config.yaml
qk_norm: false
precondition_frequency: 20
adamw_weight_decay_other_params: 0
Rows from block 4 of a small audio frame classifier, named by matrix and row number. Rows with one number belong to one neuron. Each number is 128 + 32 x the weight over its row's rms, rounded and kept within 0 to 255. All counts start at 0. Numbers have three digits each.
After each neuron's rows are labels from the 100 clips, of 14976, where the neuron reaches its largest size: "responds to" is what is common among them. Only what is clearly more common there than usual is listed. The data: synthesised sound scenes: up to three everyday sounds over a background. In brackets: how many of the 100.
# gate: MLP gate (model.blocks.4.mlp.gate.weight, 576x192), inputs 0-47
# fc1: MLP up (model.blocks.4.mlp.fc1.weight, 576x192), inputs 0-47
# fc2: MLP down (model.blocks.4.mlp.fc2.weight, 192x576, transposed), outputs 0-47

gate.569:116157111154125127083124178095098228173069145089138107168132156147163137056162104104116144137127152122069154050121090094161146117181099081124161
fc1.569:058106146189192080036112130091063120134166125116085160133136118121168087117135147117154053085154127076161105151162109115122120098137064149098099
fc2.569:148129166085140149129137063108090096130127073112174071103133132078159117148191139106166166168166179135194136105091182188089069161122097071132163
responds to: stream (35)

gate.496:130160051172153139108119154143092129114160056175117184122154181059167135146142136152156129153163136143133101128118122110166123146139126139117152
fc1.496:103108083123117096115196134097106088077136153164122134154203172156122106199098190167142178141117199139079131043123127081131147201087129143118059
fc2.496:137197159124120110121145130073123110110095149054134127190194117175081138102112142100140160073157116139118138094116125071156104117136105143125158
responds to: crying baby (43); first sound: crying baby (31)

gate.416:113148179094170151100135147137155117176169137093171127163207224138150071174107134106107132096113096100137098127088112148073109126165053137145110
fc1.416:155146171089133143109127084090100122118180147096130152153136093123125145155126095139094127112162191105171171118141166112143184098069118143124103
fc2.416:157095107167176139167150112176131118115116147124139120149125183116138169130081146060165149072132204129106122112109081130113124082172156124186155
responds to: hammering (75); background: none (63); first sound: hammering (39)

gate.264:130159155123152090122042156099125134130056123137135141090153122102132142139130125107177092141167122131121123126113181082080174085149139166133093
fc1.264:110107135172154079119094125123129102114130121122161122133070150154142159169128110094100155083143168170111150144158193177119194114153148108135101
fc2.264:153146095119103103093080192160130174123122144111166145116092124149155088190078138163145140100072119162077124153160113125197154139123113085120167
responds to: stream (66)

gate.335:162094145122155151154107157111144091113157125140123080146106134136170135160135122095149142157202094132095120098129191093106140131112168176124129
fc1.335:138180174150177181198191131146136101170070109117054126126160137100189132108160139118121187132157102139122156095082102142162103132162082182117110
fc2.335:152118113124157141196147132167120160147141136071086079124108082146141120137178115112058128169154164122096086144155087127105116160126049102123148
responds to: stream (47)

gate.286:148133168110118151129130123138143155158140135180153084118136129124159140108154155136186105139105137170071124153124164137211135151080057169074135
fc1.286:068140097146118114107099172129087107108131135103116117166069176091171098131154125098089154133114127169118117154117135023116139177052089073169099
fc2.286:097131107157109090115140122141102156191094181088170185105139156148133053030132114163163175136160070096174159098122176106071147135078177141134130
responds to: footsteps (47); mooing (36)

gate.455:134116131176148149154102179149122133114134149113082125101105103069145142056125158137145095116179147176089183138118151073153149174142177128094164
fc1.455:139090109077143145077132108075144146131133137173092158129103091142157133123097141162118188095057094114118112142166107185122180091168108114121136
fc2.455:139101139132086125120142154171152124101146145141139107166144150097133099092163152147129090199147098089109169186107175137083135127146155123141160
responds to: crying baby (48); bird chirping (46)

gate.214:174148119111102134079154110090074147136108107113144187180224153165091136120132082158129127128133112129154102101137150101163123171146098100127102
fc1.214:106117150132128136133087130168087044107162154148072128119049093134107118117111126092118150119091133186095173178151096169087082045120135086091123
fc2.214:182089160144148097095154136115124080163161152128163125134154147116157113125194126122193116136166107117131069113135177109144079138155154159074125
responds to: siren (69); number of sounds: 3 (68); first sound: siren (39); meowing (32)

gate.124:105198146114137142135095185104153104079148175130158097084056139150111100123162145113098154152091100086135140120161098138148156179144026128130132
fc1.124:157163082180183171089133158129150110136098139207089112130154138144123115143137127146117056106122112164171125094094072133096138114178159150117155
fc2.124:147115118116097065147093129119106114142104123095081136104075097119132094086096101099118171093172154193130187117190102118098105118127114065102153
responds to: stream (54)

gate.168:125118155163128151045188085108113077126091161157140154178195107132111107095115158125143134164173084086098149158146153160122149147171096129107133
fc1.168:116123135130137100132089115098120102169169107081116167122162137150109100171088134118159146138131187105115102149152108076091146124121135123134106
fc2.168:132167170062149141168101207194152127129080151162077129101194104106148130145146123182104130175136085166213162162115174119176089135142179170091100
responds to: siren (68)

gate.239:101153101122088157044138125113188146119109136068141089165115136152163109092113179127144117140132138112068089153122159135142121142104120132126157
fc1.239:142126112104171204098075082100121072167103153152174110136128126182112172081151141068064138133066168189083089150109115075169118119123104174094109
fc2.239:079130122081209180168154077174125080177099149129102162130073092128106060148088145130148130080167117150166216099152062110195100068087098092143167
responds to: crying baby (27)

gate.425:107149094166110110186154199113120139154117113153087136033186087167096150078160118136174155093139121158108168135086107090129142198106140151109118
fc1.425:072123134111127144102127116161096166123071097144123153082095138123039140088157161184114096180125122109089116169112104078132145127177116087101068
fc2.425:113115139165162132180148151160079161168143080154172094113117120147109173113119145107114215162081138139178115152155101094135101087092137154159112
responds to: stream (51)

gate.288:068094141168137102136148090126141110121133125107110147142139136134152141112107161147103156163071159121153113140044166115118147095133058071132175
fc1.288:118093127151119125172121153116141056166137141130138142144139147127121167149134083146105168163121177133195120170100108128076142120176121081186147
fc2.288:048165139114065200145105116136163174149071099103094111117148113114141115075089069128127161098035139096094132143113107115113081169106121096093139
responds to: footsteps (53); wind (41)

gate.541:187132115071124179160122112116127093141109131109071115099128174137100160142067133115094183107170088148097175109107109123113156156107126091151116
fc1.541:117123180143095213109161102094156156160093078085113110113100118090162144161111123099115128149124175063124156155081097064123100155145205129063147
fc2.541:117122132141189064099118136108110145132172164130102170154122084137150089125143145102174110151128099144199104118103196129140114073141121115145143
responds to: crying baby (25)

gate.53:136133148157159135096115139134193130150116158139160141076102118110087086133143136031124154129139201133121207132139171100162096148106109103115114
fc1.53:094088084171087159107128147082121106115111130117128075139147146147161166154161072114134129176188128125165068071129175125134123112147138128096101
fc2.53:094148139115139168122088088122141118157095091120090037142160106150147119100173149159115089177121133101138098150111089111134108124137124172142131
responds to: footsteps (46); applause (36); car passing (26)

gate.71:139085070165100094154088072114140113166121109120161109084144155152164124145129089070158154139103154142087161104167197105145133095118134138070102
fc1.71:124159118138153145136189062095131164141141099179135101145061164100095109079096134172115171102158118132104184141129107077064134163121091080096097
fc2.71:167180145106109093123089120105146170175111127146150113137139111116066109123130098178103081151134072112169119085136166111164181130121090115140152
responds to: siren (38)

gate.340:144125129166097097110103129121110166179132113107153126200123134097138092131161176147159223139168158113133176139130145142131117159186135157136099
fc1.340:068149145129125145164079197102168088127082100080161181151120181172077117119113063123082108108126124154088124187090130117211095100114068158135133
fc2.340:159125106115084076125159144099075144119071128091126146153135154107112085119144121186131100153097110117140163131151122125121092047127171094096128
responds to: wind (47); crying baby (37)

gate.542:120093158127160106099142136104163127162168077100139152084192130114109107162104101169170175151132074119086113133158147067080079166181098156158112
fc1.542:096106154159145133140158097121081086150072141134154115145079144103128150134153107100100084121100189156150147146138118148159162185127118159116165
fc2.542:146134114090128108139170151078140155136102082191121104095117152200141094133074076104177126126078120143085176165197088099110099112146147086141136
responds to: crying baby (28); engine (27)

gate.560:132182109114112163188149132108098139130094167164085094122130063091094091114101128166165155155127059154106186126099111177093150116128117133145164
fc1.560:118122082095066111006134102138116171153103124106131143195102120159138129129129125112123066140096127135118165112136157074163165125151175182062090
fc2.560:108053150129128159096099143094113100180162097105130090096135131140057057114163150135117169184125154133134172131123161140138128121126173131156079
responds to: water drop (48); footsteps (35); first sound: water drop (30)

gate.417:141148130174102139133138131155128175116173136088127078120096134110126075144157085165123120131191092151070180147104085102155160224097124116189137
fc1.417:130095175090069135108087140126163099095160124145091121170148151105108194114209148137113132172045053097102065129148066121127089121175097083114127
fc2.417:096142145147103119098148176160020143109129127183150098080134111171088161161114127185150177142140023174111121126080121120132147126096093117121133
responds to: water drop (35)

gate.128:162103098168085106104139165135140142161122113115177107142135084082179144100097140116120134158093078129094148125092152146130135133095117164105090
fc1.128:092088105166080133105123162160102103117171203147108073091093119093098123090080100142120116144173149092110166095128114130146151120177184145165104
fc2.128:144129119154105121167114077157124091134108091102158138032148162139081087203098147158156086161126072148150134121135124119103208082063149131094131
responds to: footsteps (45); first sound: footsteps (33); hammering (27)

gate.454:165111098108085138129183116151062134101185123147094148107059111127214160165171166070117119172177172139155118077112113114155129123109069103070154
fc1.454:148155129076113148147161137116102125122097142147143153095120118086133147094144180124139160181109127133181128108124125183146115165175112179079160
fc2.454:126141181114128109084094153140171085129148123149146106138135055161085107122178121130154124110155124109138193113219102151172080132131115155145182
responds to: stream (54); chatter (32)

gate.213:111158125137123120133110145159147100131122145170144125094147119139087142124111130125182126093118174151121184124096120150159137085182124098146102
fc1.213:079103098105071164092113134187172138158134057181142214181141121132118167119134160211167124149091135104134131139114136143141116146124082105118159
fc2.213:127109149121160108152137104097173177146121127164086180176139142117088098054150141146143118091133109182094146162179104154054144115102120047078143
responds to: water drop (95); background: none (45); first sound: water drop (41)

gate.104:158166102137111159084101160129128174158111161111169155148121194143137189123059160096097080090108082174110116153143094114168193185154162108068104
fc1.104:116160075088136055125138124130110104109132118102115101106140109056046069147086173114158079126109098176155144113138151164132142164154149142153060
fc2.104:139185146104126100133137093136117089149085089123115153185143073149130128070116032138097109108124134107140181108108156108174148109146129089148079
responds to: crying baby (84); first sound: crying baby (31)

gate.160:190115090160103096102127128116139160095073145125092133136051168110089161084147161137147133100126178120114148147110128112174140166129140126098128
fc1.160:119113157107087167090141120199169115134161085075126140146124148153137084116134145076109154170102160124031084139108095141116130111184122143130140
fc2.160:064063149117217171154162086108132172080125116078132137159160142067113104124028091156112113074120095152191104161138105074077135082088149133104128
responds to: stream (79)

gate.389:097135058079101145184107156106124122146126136129127166136164168194080099158144148147091175111119137105086172174144156168140189154112102098112117
fc1.389:066169140118103122173095090168164092140133148128117162139166106160067165116171160179159141120103137077155136123055107088118152131116154086078152
fc2.389:137123141147124166193160126134122108106170093202167114184157129112084125159139046105112127137117103086149150117181110088137114115119162138168126
responds to: footsteps (40)

gate.494:075122119117122137142156107104135149071084087118073158119142207084136167167145174112167118152147133155185058153130092053122146114123051166123138
fc1.494:137092120120151138093020102197132128170115184169127165137075107137148122062071138153144141173168153144177163142132146101139117143157140151167140
fc2.494:106170133131078028110160106128139085111122119096101120120146130070091133051132135121141045096174102084134129078132156145125103148117104124102165
responds to: crying baby (86); first sound: crying baby (51)

gate.27:159153109128120154108085101156138104137121147147100116092141174099113157115150172148215172119121129170151090115113091152069143157123149061125109
fc1.27:139093088090124073119119122102111162082116095146113181146107079095073104164114189093135128138114103201165071099116114092130108113119134048133169
fc2.27:095142144104157120122157120117086175138152126108057156105204094104098147105139122172161148085170105128148131088197129143143146088091150100106126
responds to: water drop (93); first sound: water drop (37)

gate.204:117117132092122152115130143059111157115135109095113116113090118067122132085087133169097160101172068123138099145125133112143151099125143117100209
fc1.204:113127101148097130100147113103145077074183137183134139124097160176153134088128133130059118139164180105141180160072138126142138121137126140083076
fc2.204:184110153155077157142107187156126156182145167166144086084102208164134111094121134079125129154136113108156168098172136136143147123121100076117177
responds to: water drop (46); laser zap (45); first sound: laser zap (40)

gate.469:112128133169088166116103122152107104123123154129125114159111168142118171076103041179089143158106131114134132139116086133104132167143100089135117
fc1.469:123110131062121121112105128133144108110103139129075164117130175159089130172145124097106113122076111157127094145139121122136172175074130102148118
fc2.469:131092168091119142181170147128151088173120117110135099136127178101103137160111134106101052095102117122203180130082087130108114089119158121153163
responds to: wind (100); number of sounds: 1 (65)

gate.504:096128134137192129086082165093157134178152104160158098164190131110143178069145058082150127202129121151107112131139095111082127144100119114142131
fc1.504:092104182170068100112192128116169124134159137137098075115107147134061100146102137144147180127097140136165092147120135158110150120156123092120179
fc2.504:143123128150069129128103095136126072145105096056086103079158105166108102132150124187116113158081091131135119137134186068111152115076145180106181
responds to: hammering (100); first sound: hammering (63)

gate.308:068110103146141150164122154137075151126123092108161113163164182131105092103106183136153140107205162094125081122146090146075147147125134146156117
fc1.308:104178043134109089101185109139104111119107144133167155096169159100113111092120122120113151066087105118140072158109098113114111118134114121142119
fc2.308:139202093126186156159104083136175123189168125062100082098177071174153137139137157168119071103118136117172139186099131158148157136102073091123148
responds to: siren (29); clipping (26); text has "clipped" (26)